config.yaml
encoder_arch: "wavenet"
embed_dim: 128
encoder_norm: "batchnorm"
encoder_widths: [320]
text_encoder_fused_qkv: false
text_encoder_bias: "none"
text_encoder_qk_norm: false
text_encoder_dropout: 0.1
init: "torch_default"
residual_init: "none"
orthogonalizer: "newton_schulz_5"
epochs: 15.2
warmup_steps: 1240
weight_decay: 0.2
adamw_weight_decay_other_params: 0
Rows from block 8 of the audio encoder, named by matrix and row number. Rows with one number belong to one channel. Each number is 128 + 32 x the weight over its row's rms, rounded and kept within 0 to 255. All counts start at 0. Numbers have three digits each. After the name is the row's rms in percent of the matrix's.
# filt: filter width-5 conv, dilation 8 (encoder.blocks.8.filt.weight, 320x320x5), inputs 80-119, a 5 kernel for each
# gate: gate width-5 conv, dilation 8 (encoder.blocks.8.gate.weight, 320x320x5), inputs 80-119, a 5 kernel for each
filt.188 101:169165151093205182101132133138095132118098146141106119140205107086143117147166151151102141096132129097125108189158134089117093090085096130077101125173138152141170091178146146074148134160089083102124084136103104161085109114074067188148141137109129162146193179101093108165145199083122132062115099218080138090142142117141076128155109239132152085093134078073168148087109186129120113129101110130105169153142136158110169145016127060142131093168173089093130148110154137160127163196057102123125095148140187128130090149151124129077129123119127079134190125130094116144164128137125111197144070122113092151164162
filt.189 100:107124083086138168161157176140120149177123162125191182177142130204158089129206118158135107119073114146119082102104137097100110117081064157125118130101093143144101137129153154158191128118140098106099153102077140184152092190142095041157132197054098093026149152096112151096136050114149127158078119140153134137130122123148071104114115095142084063143118114161157138133093174111130112112144175099117158167130118118105181124174143163083111116135123182144088127072108112141098167114154119094145153170144219096135119043106085123102107087131162171138132084122142160186139067124073152145134129158144088092171153
filt.190 102:119149079113088136142187080155139091184154164155184161124120101122151142116158162167088099075127109117138124181162154133126094190169154136151142076061157169135128103101093121081068163153103136138148150167184140110154109098126124047138113166069145072117110130142084133151139142096153146173155165149123151144100108115117088127105147077115099155079129109131126129139120109123117151201137120149165104153122144074121108146137144131191073106099154127112066096063147115126086140123135109123100185067122122070087050120204122083187140112089158114164101107100104143160161198097090100157118120069148203106089099
filt.191 097:115106116116193132093139151118159162144121108150042221093102178104159134148077144160121112090130087086140132121082123204152092107189070130081081113139110127177143156126135061105138185119130123090034130075068124143183181120155109131194055094124150131116096110161067129093120087162174200110150102140140113094120064138160086151102103115146094080176065120118175039115093102141087074103175129111133153154122184154143138169123140107105080187173138127119124153124128135197099156134092106064113143145138115122107140104153082150209145137131108122119193154133107074114141186143172122092103199117070167124166182
filt.192 104:061134077110170175216139184106137114118127188127075059121191117145122101075155154083136164117144125068097144103157161141144116106182134171158162173127147135178133084104161089169086103133088155122075125068099109134151091094095071132082113108096091070174094064121131133084123129139113116095081139121120112121093128091124187135165132078149144084176120162158162097101142113182112127148123152103148119100167129198137112142128160132153211130105111190124155120144110140089170099127167096120098110136123155128146156075122109116096144162030128090103106134156165130141201122095157151129132079109133098185126146
filt.193 102:147189118162056088142122083111127147074126179130099072093095127106096130158092145140154117056107070107099152038116129094133114104125088102242092105141117134133116135136090118122118161100142161189085122157071101111170143163136159202096183160099145179151138168129109170113146144134131139099093096140154130149153176113120113095157180183197172121074127193090143145183106162100061133170137111174150095148146142115102103116070133097127066095145116122140199112156121136119136125080170076149033099102146063159187087090090129191152144126130171155124134126178154183131074162146139115128124096116093190172125143
filt.194 101:168073120084158120072085168136140118127107092104154067071152145114162141114153156106109087134116135096163080123087085149169112104144091108138169151096155131147096156054136124108150188138148114154124069084178161151121138083089111150144140081116149103133109131118178120150085136071120124135175069092075141153194129121116113139111176134092092138115110169118176093087180145132131170161101083174113141095111103182099048097157136143148134031137123119072108123106119086199179203152147100190148113133105099162161120136082129097146149171113074124113152086088116097071139119151126070117151143135109152113041137
filt.195 100:135083121134062121098192112115090128092134169142104135185178146172189087163169109105082098111112085166164162092084120172098172138064097130179107147099100117153154127137139120123120117104149125120106132092097141148156170112131097110141102108071080203083086129165115144113165129100168135161134139151106093113073114088156087162144057129124103129115095062125139126084128133079163115158127119173123105181136164152159179119158100118159191114107115113138153144145195176134141158112110145084088128076122149158082136159077167095075123187116105106168135121136074128061150124187148123158143151150068096127148141
filt.196 100:106180087083059149094179140097089108162139101141130147127131159112150112139093137219103112126122099085186109085137149127103191138151170154143162131168136098056108135145143087087111104105121103130077093132177078125103176159154112074145095137155131125074105147180096095161126138158170131126096198154125118094183137130139148112173108128118124151170182112099161136159077141190199133114159117152187161117155085105144155125159122161125037143146201058083170122128057093098092143071118152150117188127156151085155166118178107145195140159136110127146141083158113157190089120179152137117131095074154138120110178
filt.197 103:139070100116114094112124152089111134081114137110137194120128121099157125129187147138135106124104105128034110152160082109151167148047125144142148171157123099128128147177133116125141130104161135130113120112141108111192046138114190102092125117125071108138149150137188094120207080180151128107136110135120099103139132071145163089106158041141113122155135148161149084099116104096077124177095123144093085095118140142154082101120104135147141207114115135126142073118079135167105163156131160099128146109155140160114054140108168131121145053157125146091107144123151101090138136177144137096127095135068144150155149
filt.198 103:116090151212050164157162138147140113076136131195102132133118148175096168144093133150069103100156154174132233126127156118155158092132130174173100109109113102153116084045077149109160110183138085135083100183162166140175067125142131187140116120121142102146109111092148090189094129146148074157151077145086135196138135134121172078134126101106140175091123159119154168110143132124164132157083106126126146100122141182123165141065132141073126147181121142136093111168169154165128162131111224148101148088143148176156121187139137083139146102113103200114148122130157109157139132168193112141177157085128099125167152
filt.199 100:015141134054079089082121146132159070083158127077121088142169162135118109115097139132233194141160146135049144199150130097143071129118132127136108096090141170175163131205115146132131118141119159187129155104086130141113115158139151125097146104094117089060135109100155135156140148101110147160131135106074114161129137178083152154116136125120139100114125123075138102128116129136112128176090123160119096109117087146123145124128215086106222095152106160130131141160130081122129155131140084116145069099150143116141150157086137139069130099121125074152140110109122132167146167060121116110100121133133139133175124
filt.200 098:130126162157117145175155183168146116116142128113043128112102144087110091160146090027154170096157087100168133101158126126171137149151150148195162127070171143094110156100083139127138129117114104144147157110115124073118098090103091094139081081100170102136151121141174065111203143105151148107143116089166084066142114156117084135142156103121178104126116147118149099111157151173091115077095145093161155125104143155180161129110130153122140137100137146102125129147161138113151091077080205117100125108135178185130102167122118160138192077127210144130091110111151089095121150171100235141137128182124134083104135
filt.201 102:105124133116140178162140188172139105118124134175103079138122128108118169117063163146137147181128100087101227107124079173145136125134141117080125120130121122060147167081142148081095155095130174144089128139088082158128088148106143128123171126163127203168115106128076135163141127177085110129126104138127134090045048146114164133222160120094140156127147133083122133174095147169164164054119150160132134095182052165144110126161112095158124078129105134171130128128066088145139070122100054123151083115149113083078112128107118179159126201097060102089185154070152131137116118082082129135040090110091122155119148
filt.202 099:151153182118153196060108132144084155124151133147177161070132138127148158089109109060137104108102125116142115150133104103142120172113113104142164098146140118124137112135083143082059144149132151178172096120179213133081101129165156140152167176125151104169180155117046078171095115140158162117160122145104103156105165081129142137162096089125176102108097082095121130103123158170111170142132188124140053136127110136097149139157126126115113075154090122107158105136144092186110084132033139176168139106130095058146120095079188117169060146127136121118098096131152197178122103101149116104120119152191163175138135
filt.203 099:167075113180132107188102089096121097124120174129171100120153118122154125131187137205149092072091156138154106159171147186135118120107102166095125084093096113153105141070096158153118124147128153093159083178100184102138123141120126171169134151148116155096136096170194183107159094115123126196055154183156074153114095181116112142150214114135129240175137122131139134115188113160153115136173133204125145095109196154076149126126089131131115130147141142098165142187097115078110114194078111112094118104170087167103127095138119091137097135066080073141143116134115091144156129058130119116099131174112101127121110
filt.204 102:087109184130156173087093053098205125159172133156107132167077067084049131131085161114134127120130130151126159134147046088086153075142079106162107133139084093144146169117116143086148173129121171133129145115144130057112104099144125125080202126145150115115126087122137103109187167136136114113048058108098147139180121151131106218122084122140182109109146154121128085114143109105173111144097147130123161131179085127083172138142164111066140187165130120143095094102146096156136137100124104208139111111084173140106075152153129138119124075113243146131136110110163110165109143194126137109148106203138111121139155
filt.205 096:113133173101131189172105145170091147197108160200162097153150077134036136155138095129113124079111114188117101146141179141139178129156094116165094135168122129109172099132124065088135148194113124080106070119109156161117092071174073142127133130099161113104158134096153125126096076089142098169119153165068145119126131134128096156129154137163092076086166122109139078106108176071185239124102167200115150110143124178102101221135097097043068088095117155080134079137104089146113138141122142072127149122068111120102083148125067097201114125099148070100119096125160130132094137125152122134163057149095098185136136
filt.206 102:162130088081150118209081126161112085180097086164126175064139140064106112132062146145103169150125152129116120192154074194137126105140095155171166117081138105131149109172105098139106193138146143181090079111116126102206182097112104129173082085108172134109068132153103182156167132164095128067105120115095171126163132041129024198105121170126107144084097148146158178121092138165099148133118141231143121110130129148149084120119151132109100075108094124135111162176136110111145149127098164172090154075122174102138101131100130206124169169196138109111172128102103066117129107127158116125142117129093072185169134
filt.207 100:105040130143097206079131112159133092160147125034173161155103166119097142149172094080084130096126182157169171125077148107138108070120113126116151145118048122106072108149144138145131100129148158121160098085149101138111110158125119103130145098211142154158210160082170141162057100070139164127140120097092120142139133130109168121130093120148197177112098150091085147120130105099145129191093152117182075178125114151120098145097158110088063114126157081103131149114088116121101113140121139097137110151130143146087133115186120130126117062129143186104178084130112100153064062158113107148168145163093160124170155
filt.208 103:083155106178182114070172129073194132059122160119180100068134133099167122150161109154095165170192182165102092100155114148128154095103114136122091139188141202091130172128083126111143131140105135134114165088134102129167100140067144070136076033167029148138057139139196143149097181179156103120193115167173160096068136205125136132104120130118177158123123175149201131076117190146154133152188141147139117074124130091144139100164106117131126120150137123095107100095126164123142085144099163079158093079103148111101148130138108150101115098146129133162080153125151145076064152087132164134115116124109157105164113
filt.209 102:156117132165117095066126143149127104191141188147147157019135085118122082097096114171141167094124132112098141202127101178126118082085119153088089147086102065178110063121192086142122158099128146110121164125203086102121170059140135139132128127131108121099100073135120121126109139140114143155166182127083156156201152096116106090112167124162110145143149135143092150095123101136107127106119117155135166118119055161159080175132180168143144127100155156131077130184083148188152128156125106107191107122135110125106129130100152110140128151144127133161121146173120155101146121131143176093165109108096106137135135
filt.210 097:093125120139093138113191143063131089128117133101121089077125199133160134089186136131122156127112172146106121123113212162126154103101096108124071109093143109103068055160082106127112126158126148117159143108152167136157139096119153137159155103075166125132167165123142142077143114105095152129129141095096181104162120118152152105108153126156160176176130130163052131067118079069178126060147103119128085152131117120166166153188175146135176140155133149176117128121150115125176130121138099114202109203090124118127082068150108087165162097108183130154151140087140113179160134122115106143110162044139187163102091
filt.211 094:082148128036154154180053153160143136181150091127154116128125102159181142159109136068094148141168154171103098179106067171188081129136147140158149128149115139126134150159137105098168114153146156178077142131144171122101107119138087195155124121123140134160064133112136146066095132151119121106091087078088178171161148144096194122125156158048185218114134082071104118130149072119137096147136063108110107137168109141059141125100158135099050129085160151067091177087127136128154092136115134113166114130149123180081125177181134150132127112121109128083121102155183028080148102094183108155100108169147095135159083
filt.212 100:139117144111092147196132157104169171159151101124147255110106185108159093086109155095137129150203114146136146127103162085118132214117120167098148084104163108194136102100109140117130228121150118166155164069088176131163170119118161153142118146133094115141158105138150107135101178122119168060165110123099174134090140130107123150135076154133133070142118098130116116175147093107085151120106119116068126107099171153177113106120133117139165117134160108125100113138108144167109118096111102173165158179160057088108065123104143110114085187161161128130197141089125163133158152107134178145139148077128097162135114
filt.213 100:096093141147130167103091098130156141111176134143164189120108103071155098156104123116120146103113124085086119149144055163125105213137110108101125097114125100161126087078101217140139138126093152119149078147110125142101093159099163151182124129122132122157108143130085083124109101102154147100129113091167169215091124159109178113184160086136122153088170139094144120131143138154114118080128120107082127152121078188090130118139108082157102155163074142138101169091139101143124109173101149095109149158142172158193078133087098173089134149095124081149159174096131155131147080109124128151153074149107148121127157
filt.214 099:150111139086095104110129135044164130190178069097071131124112130144156131128156095135147093122124174136109077163057159106127113160136143108108130123147166113131127167072095162101153091139152131094118175054123099149123154138063100167198096123100099088138114113109094141143127110098217140152157060182141116148129163199139127161065096099090138127114077108120179182139163144137107139053086101125154066135086138142118140092161087105129142112124119124116147071056086098080182179156097131130120182153117132075078119104095096106133103101130196136095008134124165118134160078165115132101084125140193113144195147
filt.215 102:100148152107155172172094172087126127168147158142134084190135120120162119106111108104166110106174138142154092087148165133158129142099087126137139121181139127123161153107127133088115117146119164144104130160113122124159136171136132135115138085100134146095166146136115100155149074120117187234107066201158090145171053105130111152134105159153171196198095108145156150041161147114066083111122099138134095118149127130127134119099095078106123147168092148152112166187177168164143132171137159152104146156144118163092109121094135158159143130102078076126113143069096166137129113116155058127087106146099112112157096
filt.216 103:171094099112118141120121121109151143162157187120250084117157164142178087153072111124096095148124123152121105131202165157114199090112069119156046150076094101146146130157104125105152135154097135113063086193141150177086191130121136093163122145171171164127164087114142122107095097182128109149110098170138114091142130158162109128142141152201111104128150140105128168135134124124108137139075125090135041147077092191139125092084124131113082063122161152115102120160150140075120135105112108122103132100113165169142101132146162145135155099096104099070058188105194137124116120096152185139165103107142087162134161
filt.217 100:154123127116136130106103114145126111237096076103174138119167158101088170169130185132160129108116069122136172100106141071138144129099060100145117079110120179112158135050134101091112078167145127126122101123159140182077150117160163187132097138147118203130119143171143158103133117103098143104176090124078135143174155141158116098214142112124074132133086118069101086138157137134123106175090082160107140134087126113090139117120132117141101163110141067137121176090076150175154139129095114189132161084138127122146106104163134098183115143093116113145183113143093103144107099129075146101134137140164083188128135
filt.218 102:082108175052141075116095198111125072109160124186163137107112123192158119133096115142075088135180104149141105183140136172133107161135149073132163150102092115153100085214046154162182076106128113118115149124152149158160104137110066095100155155096166121160173195164109151110100120163079130135116016116149142124147114100086119110086192120107100178156133129156133166123057124094107057067176099116125137100113104109183152092073150120116110127154137116145172126141095153131183067141097113119107095088197131078159158179136086164141110107124168148075089139103133136122161110126122122067147166185123114103091159
filt.219 101:088075143107195123132087132102085155091099131127130165198075101155094151150132216125129186147125130175122142067126072130115177091101138181099125186142165156133149107087109156130130104113065155126162185095113103136115057116108083118067149099105097097124140103121199112133111063177187190085093066156111076138127115136116105125122146140128145176205111161134073094129110137150135164176098139130123126086171205180156161094084121121154123107119150171115142056056090153099195202151113116123186124103131085140129145147134106114098193145146093174140107147114091115103107068163123185129129165126132140089122137
filt.220 100:120159085037169173133148074133126141101158130124206210062151081105143078116100125169180102133171164115150094131067106181150118156188090135160129119131100134113117146115042131098116142142082102145113134108159178092135128121097115133166134091151176142127091163103150123115161121102106101103095097090142086081067142188097133096108134094099105156100118116144111116166155165133111201154111102118153100137148077119191105143148133126145119119139137148122118097134134096036166077094139124121172129152122159141080119165127157086154092167065149130145149128084126119077108117117124151125115144145095137080114155
filt.221 102:136137141115125132142162124083133051146165156163120103120087088124099166156152127169112105144143114103127119137130129168136147112104107088187073124190126155131148098105160159113119147086048088146141083134114097139099122130192105063165138149133158125154075139094150105104140106154157115063149141147113214156118150120082093060122092125108144105127135086091134142087146166096082131066147155123101085090121105120127159151110189120111136172070102168118107000102090114124120100122102095128169172163160133136153164131121172136139116151150165122132184118118121100129118132138156145168123104179154134178155118
gate.188 101:112118158145173148084106108053149129159089098072112121154147200083152150155146115076109099162088155124183130095105095113080122134116105130141157123140162139130087108133138071162111130144204073081143165147114167106119107105149132148208163144147180105165129100122145191125137143093118116141092087160132117111088120112157117132114164125140172139157090140136149116102106098134129138122113089111108148144107150111096155139064169130105147159142072158109110117121168124165112132106195110088188131091092126114105173177110157122087120120067188086060117108139133088121145169134102104102140166179155100161210138
gate.189 100:174113137125144100092151179130100161142125131175146061143104133087160123179137045121137110123097160086170088146105116147118084112090156122110085148166106141125117156220141170127121142153103113127202123130095166131120082200146116125110128040129107125086107103122166136131083127121133145124137171121141124203166133173134175130102172151158129123090125157121068147084104102164090167073094065132154110165144117104096160131077109131121156169143161185079143160113143102122141120155117186130128117137141080086106071159143153091116144124171208132147140160082242116130141136159109092154127146147162107113101066
gate.190 098:104145200126125172094082086148095101117123130109097133109162131086109134122141091104132094118120106167089176117127143133119110102063153131177102145154107081068096112153120120222086154113090120066190102135138128116140080122107099142120090112065126102170173130159081099133115135111103110085095164147155102171116156135119193117113088153133157168198097129111137111133101111099145119101143144104066118131137121143170124077150121185163130154095116127112126178139190093138135158142113103152135150099141085122123116089129166176140156117090211092123147108155153148132161138163147156145127223145105112122132118
gate.191 095:138136084153144161142101124187134073198136119137170120125137152163145128160134099138179116132148102175137104152171153130100124165105098143082100117162153139118116125108121081120119101165143130092151124119140095105154152138149109096145121147105100138160141144194151173162061139098102108141121152134098103124109162145119113050104127096144127204164139188110116135164097112164138109184145167110152172121086123208125132146131096107116189117108032118146083100114120127098060128157054123132104142106191161139155154123143123109104075118153124148117082117173089164147092119117120100099144169110133092128093113
gate.192 099:181067205084132143107073071130141149122136130121085126113137070137147180117143125138153141124148141104125116051132168125121110172176133147090137128161138114095059087129165171187129141121149121130112089150158150098123121081115156125155144057162098131118144085133151165155121206183085120154126160116110127138113155168139078130161170124144131180085133105148182129119166141166140125143109107096090107120125058084124113106143138101136196124129177079116112098084081179145017132088154179142130163121092086118114153110106147074120148151181126101156119139144126143120172140167138088115112152175100152150179059
gate.193 101:101092155153086119151171120138105203146161115139100174153173081141110142045143149197140086056132086111110090091138142152127099157093104153077082102091080101145132160109135081112132094106121154126091140169103190179120130197165139117121112087124146095080142121205097060164122060193121124144106156154156164095063180127135114090124123059182135039122166147127101124174115138131088060121097144173125118133138119179142163098156173175089160091149168118108145118160120139175083080179131121123087070087132115128152162115106118121096094128126052177124087133136112112103150114179113098151100142123108152156168105
gate.194 099:095088089165150111128162105172151159177120165202179110136109134124142150123092099185146124145130089164077058116099193083134168136166113131092144175131149143117125077137106169101109103168137173133168087137136124150154117120182107124109128091123124078143129191112126071129040095092116143173083135077128099100131131126087096114081143148159146068208123105181083145107112131156142185140104075138145112099105123145108117107121121123177127129109152158120090189168126168089157078152119200119106077108209069138093090146087099112124086116145187120054150156060185160097107178127066118132126112070133168173100126
gate.195 100:110110109170096121138096194156122142115140167155142120104146195125155094103120189121151140107095126101178137076138146167116127117101069127103122125171134143116165125122120100149125126115085118173130113130130063193162200132146171148092135071135135145110112087151125076072137136082170091171147193089135115149160129160186170126120106130128125130136111118097131065158135106095111143162113103137153201091108059113162172162108141090179059133093170142140103080125159076172158103103095109144114121090133083157140131161157151151144105148098167123099142137104187138140120113110170100155150075121162117090097102
gate.196 102:176095122124179100125093103164144158112097141171115121090125135108137183202130158072154132158151149087154145133180059125083086157132162120077111053153109138159142150111115130101120072105188114155057179113144062128174162091160146181114204130120103100152105121060112144174135112117106161125076157150103125169110176093164126115177131152132123121181157157090168072114111096127188148119129140124180133121170147151191099157132119156117089142120069083137119147095138142116177177096080187126120202121071151157148121174129090149062142085113114129071143118071100148132137132130130104163077143150130102100139121
gate.197 100:152107094144131116175114160154089113094119126170112152062190092122094129145170066158099129106112163086103104150169139058154127172148144115134156092111162158134125140128127091151126103143093108148150170150145053137112111130171110133138129114168126129139139179180097188084135140101180108125129113113052132134168117174091148105084171112136079114168132135078127115190159142128182090111106086138107119052161164136122148125101114073156082095193151147158168180155176153133139105145136122085134116124161088159153136133107148092152174164125072164128102135143126127088177187119168162082156075088133147115142158
gate.198 102:141090119150096087113135123091120101113152119123163102103168169154152172134112146133172101099105140111149066089137089124153172153151154159138176118099143126123104121127154129064138155080098097090108122170130100196062115099122109166097063097083152127134147134142085150115161095139172120119099119105087135092130129122097119148083147198184152179152100135113167128142121142146145121157173156152188098151141201058080068140132157099127115108140159127110098150104157127171095172125140142174128102090096145187137053127151176148135101111062138126137165068108094100129121165168122161131076140103136084173176077
gate.199 099:133124093214198152236128188091126163160155133072158110153100129119114171093123098116129126116151143105165117170118153079131133148129119090047104076121188127199079123155119159128202111156071069092122162163096155114089122124094155091115121168107126132110108128131066156097059118167103138158138097090141113095160162110139130088169110140116189115089101142121174210148100127177127168147147075150134094128136129127122159138143090188168105116124123136126145153159095102045109099198163079165154122145203120175122144169103121109144133096156142134144109087130205073198148172069099061129101109087155135095103139
gate.200 097:141093105130206144121057157156181102135095112081168199146071101133109173135132130150106172098095092163157113168134099050081189173153130150095115136160201133131132113097128120175082136148151185159134163121103119169132144060098142111123157139063082163131159098098183110170133112149145172105158131108106109121122138115143127202156076157189180126149084141156153100145161130125093122169100100157093145136102122074148158094106166157126162135086076120154131170159122164181113110161151175130118131120133105160139198103099068128130106115175149142128077062127111142103196129125075109125176164124069122111148111
gate.201 101:122228102089139202146121110137145162127125138152196136114095083109088175126162117118103129104088071146142133156121094135136167126203170124090192164106122112139113148121130116142118155124136114131100126133179139166090140103123124115119138126130134111123135139113107148123177129113119108156092144101203135117126129098146151080089178152093086183127133135121105155174182196186151111139153131064133158132156177067132079133113100173101104161123130140179131175094086147168213136126145122138120161129140073083132188148128166145120132105137172183078121110097155142112172108038135096081148092095123132154134132
gate.202 100:104132147126126164211087153115126080071123158161121069131140151172108137110149143174158093063194135142083114052147144119124118161154186126167078143122146132137105104120153099131073126199092111150127096142079066106127138156098126150137085148117140106156117109114104137145088234126100093178150155111080135079094080061136137119171181158197089156126194072171155158070119107129127161149114135165134089174099135103080077188170064122176108099128061090112148130098135117128177233141121157083141158091085135136160107085129104127173133135097162149125172097167131143116079113191114080161126093135164168134131108
gate.203 099:078097136140172106144098095104145146162116118095163181035086110130152092105132119126188091108098135112113130133096189090135127171167121187045085189126107171130085111139163119172085083139083171146094151094198123142188154152094123176119135161128099152151126142097189126127160094148130149087114089096173136121136072131137123179134126131106127113112133166137132136104142120107080147114099108147131124090108209111145120082129129104145115106111132149151191174099121173179137168143098145114126098178157116156143157112197162130077154106084172096130152077095152132166149130164143128164123065154140178113126130
gate.204 103:155093113145191077164115122050107197184170142111165103117134139115168001154180152094182138135103152081136133158127153115161175071106094099122153130152131057124115096128169119110150122134111184110097098142142122153115152104138096150152142127102125169190082089131069188138151182163117142139124152113104108107102133055103147149144123156124077185147079110092138053125144130119085133143116113142148147095192083107093112120121202076151156159123133141120104125164187119080089129107160130111155103153140150136137148166178112146149100108146087149096131067108150199135143181135073117096099134117124165130170120
gate.205 099:141160151107091155125111130161149161040095127183163188216135128147093126058211111097169115055123137110136141087131164161142122150117112134126171138123083079091135140101126151168163091135108091154178112108139140170110113153149154114109122185101085043106196138131129102156109113128134200113111178151158122119152115136143162152111097094169101202128073109130161167081105159139132111087120127134179107124115116173102130113136119131138139092154126124136141100125143122083134111132141123202142102137114104132141165150102067139081127127112197139119112085170083054185080156095134089129162143140096181099161156
gate.206 102:122094112108116116097233119154137136127102091114168172177110179087082144198155114159107152117154155166124080134105115187159124084141146117101133154109121088130113167082104114152105090065164147223161094039091110164107048087102154104158183127118103160110127144143069162100141117065174154165141093127118098116095083168139129166146153176184138089098177151099114158129182100109169135139078168161138140113156150135156139071140093143153128131123167115121160130064180118148169120122057148107143118103109117097146231159142076126085106083162141165188148159123127122124135159084191147150151155163108107151135085
gate.207 100:179098138157146087095112107122181129127072129159126188178108128195150132108117088054099144127158097097122089104152139034120162075104130111124133137092115138151194179195146081143129071119129116167099122187100173097121169134160133055125099169168112103170144184047126178098137148131153123087130084131104065120121149134138091104189153144190176091129092132113151175113102147146108126133124082180154151089143178119163109140128167132160118137087096114136134080148198132121200174137124116139143121089102137128154086097103088131132078098155171061087106129149126118117127101116144140169141101118140095107152121
gate.208 102:160141130073088154151109071071145117174158182131107109137151158115076103165087059126133106170139116132100117126165137178100121147127144105126139092104125136161124136122165107094152118088118119142087101125084073109168114155112183145154126101117162153141081104110090177131169151149134086144147171130128163103171076099128108181142095126175127173109102143150093129151143166130139115127115092150078120149173120164115141062146098062056118187105083116129134143125167111145122071153081097097105167101149130143097172135097157091150091168069122076173159101098129164062109109103087121131115109147112113147148156
gate.209 100:142078117167091143090116198151106090083111108043110160123117104172153103133094106056087161079072135133135181142117146073091173107091087109134149170122137139124116215043169193084121139088163137162136088136187107098113161175128100140107149102096130131224081070071139185091108120133075189159132175091126152173138091197136119112121115179125193110127054091088154120165114089145069174089158168164180161136112131122084124130086122107168097115116111166086116090147091164132136176128137122152147156166122144099102138115129153146108104203133120179106134130096141216112146159136070110123153126108090143091175117
gate.210 101:081136149161182105109109130147102180118085112045108139135033107048109178151166155111159107165184136187120099126207141108108131134108070132129154121086165138108119108201144119119170146135182089186148124124171190152143079151131171108176142126146147151135154080137135144075094133163115104113111130158111139134150073171192113084114147109169099163147122114134174163126124170125064134138094108166119148082103150095112085129103069195133197136164120094120140147121140108140153067166135161107141133166096160087132189083147106099093138172116185125129105110164149147183128099146145134149078153163121124124125093
gate.211 089:110030093154121111147121126177122167208132113140153139103171170191087135160115074130103183117138144155134188102203156061108090183094127146105103149155134172099135135173134156139107171134114136092139048137174149123141136112151121102169141090110174110140164140126148112151134149121134131100197120094199129110173136095149147116155103107183112096165080151127122111171100158114100156131139121122108139117104134053128078108146120104129105096170117135182115116087148126114108122106143168159086186167069133107149123100184132103166118123124111096163135128101081133148154180188102152134177146108155149128080133
gate.212 101:111003097126155084128139088135119134114070129186129205055083158178147091124050076120163142109164151149129118160079090150148088166129132105149113156093133126132110135097133088135113123139090179135119189161146134127146150094057108066157119166103124133133126118120093085117199148117106093120172174182102119146101049109142067125084179136165119155190068119119118098113061144131193095139102087102134177126126132187120167161212087145135111127146164148159164189123146196157086066145161119128119142130147084143133151145156176141180170141104122090072153062087088156128126130136133078092090127077084086097131124
gate.213 103:120112065133128091129096195102100137119114150131140151132136151070140054183160124091108142088122158143140116119127140073120144173171181067099152104113122125148082110043096124179157121116129123137095166147123109184176149072125130100119067129115207163125129146163096161122131121159088198150090096120141100169151116154122165085138121134138113150108123092186094089146150165180095144123136088148129126157151113133110154158113127160147101081105134125113136119098128119143129094126114172131125115108176128106122067077119121097095084201110133151192097114140150199113127100137093130098133126088105116096078095
gate.214 100:119111124157112071137102161166122111140133149102187114084156164144180145165148198114143141118108092180117108191116107110093135190110199138081095152118155186182163105173137122099128107114141141113089122144132121119079099176093153133120124080072127054068098041112126148135196159193110161092116149132147131126142115125150151141134120118126130129114126134100149163082138163128092132154086166165085110147111124116158118106142115098174135084105135151126162112080130049069141135052166111167118138088062119090131062127161144091119113108087122099142149136151185195094062176130106107182138156098111090139110162
gate.215 102:170165143133158065132105126153102096088152084126090100142123154062138131126118137077118138160071149098057155119160154148135093144108177172162132048107117127111125062134142116092130154115132097207116151188147149111104186146108125102147155214123160131068151070086157105150129168166110109077162177098203112176123121102136146127143143079138150084170135136164133165113117160173129141137140120152128083114168135149181128167154100096106135224140096097119152148123128152131215110099130126112100127138117126133098164126116157113155136146181150112165142172161178152123199143113141085122160111108112115113153096
gate.216 101:098101082126148147097109143172087159125089043125131145148101156048072182120170139130114060087131140105176091132142098125149164139095089177167120110129140156143131068131136200177116130147156163155118139101066139168089065162118154089129134113112146137153136146116130146110110119122098153119104096133132151179182077134073135140168156123142100099102161141086083163152130134098150091120130074069165146117176156187102110126154133140150078091119104105150130088119103092140096156105159110193106116108068110162147140150137121165136096135181107140166125089138133107130185118131134163184153140068139060156116114
gate.217 099:095145138151185139177101129112171089123102124165212084112119173140129128105110049130129137169143115088114152081123169167169155159128125139126094164155177160131169146104123118123079159094200116179126127126092098146140092153142122095119081146101131171187081160144097139161162109095128086110071155147129149121117143153122127145141148151147129152104129149155113149130158121129132147143144104148129139185097167109149117127151118167071081126206113162119150108138172171172132152078136139120110095081095111111191166135118189167126108158192153107130121153156115101093085128092090138116188139104140083075121123
gate.218 100:149176157107154060124138121176078117161095115136144157131133169127190189081107116067151132143139119136156130115136092060141122073195125082125158129097104123116149120081114160155140143141108092174027150134107076126153128116144113168139102148125194141101138164179139097148169100152094183155064139090085095120106144098144172125157157093148089135154120154132163123095084141179177155126169091112076117118130128156114098177124159104116182126184129172126120157148164087095120105106154070135119149118124168129141139122176129131163149134070115086133178091032167113083142142202135120189184117145148122132161152
gate.219 100:145105112122077156157154128062097122213160114115144110134140169186053081139129138070158163098160112189128077146174149116160135100160160123129136194157124051123089139168125093086184099165178120190162111088128048116105117156154176119146147153153154170073124075131155105089151157114173114105139127016080121134158160179135161154100056092100202125117128087100094097133169168129154122111145127126111097157094191143133125153122155147189146098130151118106149139202117111131128071090169163159093160169140115125161147168133160150135111226127148140157149158126128121177081081099156140096175126139113083091148122
gate.220 100:171094095082133151081154106134038126181138151133163156154205106150167074144172097132132134126168139140159115110091068105150124137124061070116110120095105155073176156166211162212130124121169129134132154124152161153156094150132142153156127122121167149120158069054171212184154116177115144144124112131082093171128140094156134115159164156145087143179152124121096133169101107199081159145167124108185143059169133083104119046149128148122135145122154149151175071158061103138125116049147118060158159143144053130091102163142146086154142102112182065102149142138120103112142124137085127132173179126111087162139112
gate.221 102:137093058124159129137115140154155156107135181120141174140114169089054146124148124063080106111127138076087119155072165105121100114139103152146157135109131088116116126125135083139133096133102113183176156083158118131124107081128086093065128144085120114115080092196188198069173167133219143053134119217113170191063165086103072103111193129183135125105084065147193113110123137088105192141087154124082098141027080112092165127135144119156161128074145154165135165134115185121141118128201182113111133088097086125126099146136131077081073111156082070107205135120152120087061154121144171109155064135105103138143117